Rows from block 3, named by matrix and row number. Rows with one number belong to one channel. Each number is 128 + 32 x the weight over its row's rms, rounded and kept within 0 to 255. All counts start at 0. After the name is the row's rms in percent of the matrix's.
# convs1: first pointwise conv (model.enc.1.0.convs.1.weight, 128x128x1x1), inputs 0-127
# convs3: second pointwise conv (model.enc.1.0.convs.3.weight, 128x128x1x1, transposed), outputs 0-127
convs1.88 102 [178 164 101 128 106 107  94  78 125  56  85 126 106 158 124 151 149 131 141 124 135 180 173 151 142 151  91 120 144 144  73 144  85 134 141 116 109 134 133 166 129 126 135 101 100 132 153 165 121 167  96 143 183 247 172 116  77 113 175 138  92 171  82  74 155 118 145 126 140 121  67 143 121  88 144 147  89 101 143  84  64  37 103  92 119 158 145 124 112 149  93 138 186 142 155 100 155  83 105 159 134 124 150 118 166 105  94 151 141 136 137 173 134  93 167 130 149 127 159 122  44 114 134 130 116 156 110 131]
convs1.89 103 [210 129 132 105 168 127 132 129 111 150 134 151  99 153 108  73 128 130 128 150  97 136 129  88  77 106 150 102 186  98 161 121 103 106 109  49 127 130  74 122 168 108 153 183 138 114 162  72 120 123 118 153 124 144 141 107  77 171 127 185 143  93 171 159 101 155  99 129 108  43 105  97 113 181  90 149 102 111  78 132 153 179 151 122 191 134  95 109 112 123 157  89  20  90 134 140  95 152 135 119 154 164 127 158 106 137 150 142 171  93  64 110 112 139 105 146 148 103 130  72 145 124 154 101  95  86 139 124]
convs1.90 105 [111 136 123 125 143 118 185 165 162 108 187  83 135 195 156 138 129  91 106 163 139 129 136 162 132 153 102 105 218 129 147 118 161 146 137 135 146 124  88 138 114 176 115 135 139 124 141 131  89 121 164 173 126 112 117 118 103 249 107  83  76 131 141 133 124 127 153 179 108 165 119 132 112 158 100 167 100 171  85 120 123 161 121  94 134 127 230 194 134 199  97 145 115 191 130 161 118 174 147  81 158 134 113 160 131 121 124 103 109 130 145 147 123 151 150  99 136 151 130 130  86 190 170 194 102 137 122 102]
convs1.91 100 [227 125 155 176 139 118  52  89 118  99  64  93  85  75 117 169 139 115 152  95 176  89 113 113 144 142 115  97  73 130 183 187 136 172  63 154 103 146  81 182 143 130 100 192 132 146 148 103 167 124 125 107 128  99 146 179 113 136 156  76 118 117 136 138 152 116 143 162  75 120 141 128 114 131 118 120 134  82 166 118 136  85 158 118 125 118 116 152 191 121 118  86 110 109 116 108 173 133 128 105  83 169 100 147 118 112 101 104 144 153  79 107  68 133 125 121  92 138 148 167 140 115 115 192 120 174 180  86]
convs1.92 100 [108 162 149 149 132 120  93 181 143 151 132  89  88  75 182 110  94  57 135 197 133 154 195 189 135 141 143 170 120 113 126 124  99  68  48 147 160 128 103 172  98 106 168 143  95 148 122 107 120  84 135 151  93 162  88 172 135 140 153  71 133 121 117 129 128 131 194 118 123  76 142  89 133 181 141 117  75  98 148  91 132 168  86 130 134 126  76  88 111 151 121 117 132  98 106 130  63 152  80 166 140 126 142 204  98  96  98 166 157 138 101 119 133 146 118 162  95  89 115 122 159  90 103 158 129 153 173 121]
convs1.93 099 [168 120 112 102  93 176 190 136  83  83 144 173 133 131 147  61  97 103 137 106 143 144 137 131  89 139  89  93 139  99 139  98 124 114 120  43 169 107 129 154 118 135 100  69  78 128 109 176 156  91  92 167 105 101 163 111 164  90 122  72 155 154 180 142 151 116 102 158 167  77 134  79 118 136 118 143 116 120 157 173 176  90 150 104 151  82 108 187 155 120 155  42 119 164 116 119 115 126  84 184 103 112 195 122 181 128 150 111 163 110 194 138 138 113 164 149 100 150 125 121 128  91 107 106 115  94 100 107]
convs1.94 106 [159 155 114 175 137 138 156 137  70 120 106 121  95 118 129 103 127 128  99 124  90  99 113 116 126 168 109 130 152 152 139  87 116 100  82 178  47 149 104 144 166  96 113  95 110 146 131  57 129 162 131 165 137 129 147  35 171  93 126 168  89  89 148 113 162 125 101 133 136 114  93 131 144 137 110 108 133 110 154  84 108 183 156 154 133 143  61 170 154 155 123 115 119 119 156  78 154 116  87 149 122  97 147 164 150 151 154 134 111 105  26 157  94 150 123 147  89 153 174  96 132 232 148  92  72  80 150 129]
convs1.95 091 [165  87 135 147 149 164 148 138 153 163 110  94  61 121 187 141  85 151 177 131 166  73  78 122 146 162 167 132  84 155 131  97 147 122 122 133 137 123 154 109 167  85 182 176 125 134  90 150 128 133 149 127 111 127 133 154 109  84 147 141 183 110 115 169  75 130 136  87 155 107 156 125 181 149 145  94 128 186 137 174 116 157 102 159 137 146 113 122 106 145  95  77 135 148 128  11  56 129  62 149 120  96 116 142  89 154 136 103 135 115 144 180  84 118  80 178 140 161 134  93 157  76 133 150  74 147 143 159]
convs1.96 102 [146 109  90 134 128 175  90  88  69  94 159 106  99  89 147 116 130 222 117 123 129 135  97  97  98  55 178  94 140 128 120 120 146 130  62 127 123 210 105 190 144 167  77 185 118 188  87  82 119 150 111 155 102 109 162 128  91 132 100 151 157 154 101  89 143 144 131 140 157 163  88  98 130 115 137 132 124 132 148 115 161 113 157 187 190 124  99 119 116 143 189 151 104 157 106  87 120 146 160 147 121  87 171  93 172 160 123 115 180  94 116 160 128 137 146 107 131  88 165 139 123 110 150  40 116 130 110 123]
convs1.97 093 [122 119 123 114  60 126 131 131 144  93  47 167 105 156  78 151 112  22 116 153 123 140 122  82 100 178  84 110 127  82  75 143 118  85  95 105 130 115 125  90 142  97 124  79 107 139 124 167 168 206  72 135 112 135 147 121 162  86 132 157  78  89 127  94  88 182 113 110 210 154 137 168 125 228 157 114 148 135 154 148 162 102 141 123 103 118 159 139 154 146 121  99 135 140 162 136  90 131  86 119 146  92 158 139 148 120 142 112  97 103 139 148 168 145 174 140 106 151 175 126 105 143 108 111 126 166 162 162]
convs1.98 100 [148  98 108  95 160 130 171 133 148 105  94  99 130 108 128  68 175 133 172 116 129 135 135 140  83 168 178  84 134 166  91  81 133 141 130 126 147 150 163 119  75 114  65 164 161 117  77 132 160 124 132  92  98 104 114 148 159  92  85  71 214  52  80  89  53 152  97 122 129 113  72 151 115 121 161 122 105 115 153 131 161 213 148  97 110 160 120 117 143 137 169 106 111 133 100 150  98 133 146  70  97 120 126 160 150 151  64 136 125 172 149 106  81 142  81  96  95 164 116 113 153 102 149 162 118 152  85 128]
convs1.99 097 [131  24 111 122 113 212 187  96 141 128 155  92 133 116  80 106 164  93 105 141 159 149 158 109 176 164 102 113  89 168 143 110 151 127 104 159 157 162 139 136 153  91 111 155 155 123 104 127 136  73 126 102 123 133 119 171 154 112  68 102 140  63 138  88 107 143 139 128 103 114  42 144  95 102 146  78 124 154 152 124 136 163  61 122 137 100  98 192 125 133 156 124 108 121 113 106 128 149 142  53  88 172 147 115 163 130 122 183  93 139 108 106 124 181 134 113 106 153  96  72 162 151 193 164  93 128 124  97]
convs1.100 107 [174 188 140 195 132 131 156 135 130 103 131 144 168 168 149 104 143 193  55 160 198 135 163 109 116 126  53 122 147 137 107 114 128 115 154 119  95 141 228 123 155  90 142 112 191  76 129 110 114 136 186 149 129 112 118 146 138 132 111 133 181 115 117 133 140 137 115 107 163 153 100  89  93 145 121  95 154 150 135  65 105 104 171 127 158 177 128 108 174 135  92 179 162  70 161 137  65 121 144  82 109 121  91 126 180 150 150  88 120 115 114 124 167  53 114 108 126  82 149  85  95 132 110 140 116  92 145 124]
convs3.88 105 [125  95 162 147 138 102 165 158 140 101  80 108  48  62 135 154 130 161 189 139 116 141 170 109  81 124 155 225 137 117 143 112 104  77 121 199 150 101 157 136 111 134 111 178 144 158 162  69 143 142 148 107 148 168 165  79  89 172 195 140 139 193 116 139 163 141 146 112 105 127  93 133 127 138 150 135  88 105 141  90 112  99 106 125  51 143 157 127 133  83 175 105 145  99 142 115 141 144  74  98 130  99 156 135 198 105  78 137 115 107  93 116 123 136 130 126 159 120 133  86 108 162 100 134 126 125  50 158]
convs3.89 102 [110 114 184 101 138 106 109 102 106 127 145 184 142  97 158 104 163  86 144 137 118 136  92 162 115 100 180 101 151 115  68 138 119 134 137 195 153 113 139 154 137 100 216 132 137 112  96 134 151 129 111 125 175 133 121 135 188 179 135 138 167 176 132 131 187 110 133 126  86 155 178  99 117  46 126 166  75 118 156 159 184 111 168 117 141 132 161 195 116 162 117 172 147 104 120 169 198 118 137 164 179 100  98  94 115 114 120 175 167 110 193 162 143  85 141  88 132 124  92 143 128  61 134 144 151 108 132 172]
convs3.90 093 [132 106 137 134 149 134  93 120 114  95 122 160 154 123 146 136  56 109  88  99 126 151 161 118 114 147 120 133  94 106 190 147 176 172 136 182 122 114 164 113 147 161 118 113 133  85 131 119 134 105  52 152 111 131 100 185 101 120 124  99 120 125 168 139 176 161  95  90 152 117 140 148 132 182  92 157  84  91  94 154 114 193 113 117 129 124 242 130 101 121 133 161 173 110 128 151 180 102 165 131 118 136 119 125 157 146 208 157  91 136 183 131 112  54 126 171 106 122 200 137 103 138 113 172 102 213 128 113]
convs3.91 116 [183 107 130 143  86 147 137 136 131 121  98  73 222 153 120 112 126 142 140  64  49 120 115  98 151 118 128 121 113 124 109 149 127 135 118 159 155 169 141 137 105 157 161 140 119  57 128 144  88  78 139 105 120 178 121 116  86 208 114 103 170  93 108  97 116  65 138 150 172 112 123 163  94 110 116 152 120 123 137 104 156 118 211 137  83 151 124 153  63 118 141 170 112  84  97  98  86 106  60 127 112 160 159 119 110 157 150 167 108 120 133 127 124  89 153 165 159  80 145 126  54 119  65 173 126 138 105 114]
convs3.92 090 [117 150 114 126 116 186 118 102 121 105 147 165 131 114 147 183 113 113 171 153 208 160 228  98 105 196 186 141 167 157 147  86 119 107 133 113 124 125 141 142 155 113  79  77 147 136  99 157 102 156 108 181 151 129 111 146 128 113 161 190 127 140 174 152  82 112 143 122 126  93 160 173 125 102 152 162 141 111 110 151 146 147 205 148 127 133 109 142 195 134  86 120 158 108 131 125 103 148 142 145 180 173 133  71  98 101 106 169  64 172 102 156 129  47 144  78  97 122 157 145 171 115 134 126 144  96 144 102]
convs3.93 108 [162 152 124 133 107 151 160 127 197 203 103 165 101 132  94 140 107 100  86 138 181 109 167 135  93 140  54 177 105 129 153 131 105 103 118 167 184 111 163 185 127  68 144 102 142 177 139 173 139 101 114 139 116 142 161  54 140 143  70 137 109 135 145  84 163  88 104 132 125 105 131  42 126 101 118 109 148 132  85 137 119 117 127 159 105 117 119 171 141  77 126 180  81 187 126 109 133 108 151 158 128 157 104 110 131 160 107 112 133 144 110  90 129 140 108 123 142 102  81 122 114 146 186 112 106 248 135 119]
convs3.94 106 [ 93 133 130 107 115 194 105 132 163  96  89 212 134 118 146 126 129 145 136 157 127 157 130 122 106  73  94 140 123 156 161 178 128 107 108 138 149 183 146 137 106 179  93 130 167 120 116 157 136 102 121  73 122 111  80 171 173 214 149 123 114 147  89 125 134 115 113 109 110 154 119 123 106 148 171 134 134 145 146  38 116 128 152 161  82 127 181 140  59 127 116 120 134  74 125 180 120 132  96 105 101 220 201 106 127 148 188 122 104 131 164  80  93 102 120 124 160  84 110 157  67 146 148 166 114 154 152 158]
convs3.95 087 [141 172  95 166 134 137 168 155 131 146 179 148 151 144 166  94  95 144 109 136 100 160 143 150 174 108 201 195 134  90 126 143 166 164 141 107 191 103 131 149 158 156 149 135 132  68 111 117  58 117 146 163 122  89  81 117 124 179 143 113 153 169 144 114 182 148 103 141 120 255 152 114 173 159 122 147 153 163 167 182 127 159 140 122 145  69  71 115 149 143 159 122 116 119  96 141 143  98 136 130 185 127 129 130 163 109 192 103 146  74  84 131 145  77 134 136  93 130 138 144 144 135 143 100 171 121 119 122]
convs3.96 097 [169 122  80 158 125  79 194 135 122 143 106 154 157 133 113 147  96 110 108 156 110 188 160 128 102  88 133 126 189 135 125 129 125 138 103 166  85  93 153 120 161 184  99 139 138 158 113 210 175 161 108 110 120 125 149 150 151  48 151 114 180 143 161 148  61 167 107 111  95  98  94 130 121 126 126 155 146 197 137 160 138 135 141  75 167 130 116  88 137 127 155 130 153 172 163 154 155 109 133  90 200  89 206 181 210 138 146 128 162 172 118 143 115 135 198 122 112 145 144 110 119 103 140 142 174 134 135 124]
convs3.97 097 [ 86  91  38 128 116  90 121 128  84 100 142  87 220 129 137 106 141 157  78  95  93 138 142 115 145 120 155 146 114  99 100 209 130 170 162 134 117 102 155 116 105 176 164 169 107 102 128  86 100 136 193 106 131 197  57 146 105  94 171 147 170 131 145 131  76 126 143 138 116 156 144 165  68 163 145 138 133 136 126 131 106  95 111 110  98 149  85  84  84 145 114 123 119  70 143 119  98 139 108 151 159 130 183 119 156 143 185 125 120 144  98 151 100 135  91 126 143 126 132 116  83  76 113  75  98  98  72 171]
convs3.98 094 [176 122  94 173 157  71 130 160 117 156  51 109 147 126  97 102 115 173  96 156 171 125 145 100 150  94 183 113 106  87 107 187  92 149 130 124 159 108 101 107 172 126 165 119  95 174 136 126 133 109  72 117 105 120 130  92 147  74 103 157 159 163 123 141 185 153 126 188 107 129 165 131 119  71 149  87 109 160  84 130 126  65 135 168 114 172 147 192 157  68  73 156 112 145 155 165 145 127 126 130 148 156 120 136 119  89 193 113 161 139 110 178 151 110 150 125  83 122 140 196  64 166 114  79 137 105 129 132]
convs3.99 088 [ 84 159 111  94 133 123 112 155 142 149 112  66 142 120 151  79 154 172  68 117  94 103 105 133 137 147 137 111 100 141 126  93 103 111 124  61  76  67  97  92 112 182 122  98 183 129 121 136 195 108  55 148  92 121  93 141 114 118 107 121 166  64 100 165 161 100 128 167 132 147 193 171  84  70 144  94 125 130  93 102 141 154 147 132 105  84 199 137 161 145 164  73 129 129 120 150  98 126 174 192 144 169  95 169 138 142 112 120 167 102 120 140  90 151 127 161 159 146 167 174  86 124 117 165 163 105 155 151]
convs3.100 092 [115  82 149 190 112 118  68 169 131 115 148 171 138  74 168 168 164 192 105 102 124 172 107 151 120 149 136 158 147 121 150 135 160 129 143 109  63 135  76 155  87 163 133 214 207 136  99 100 139 164 125 135 124 142 139  83 113 120 154 121 158 156 113 154 103 162  95 129 170 168  86 165  49 119 110 151 161 160 169  78 103 163 165 131  80 147 163 105 134 118 115 167 171 130 142 117 108 196  84 138  82 112 142 130 128 165 160 149  82 158  84 125 123 142  91  99 125 167 131  80 172 114 128  93 139 149 118 104]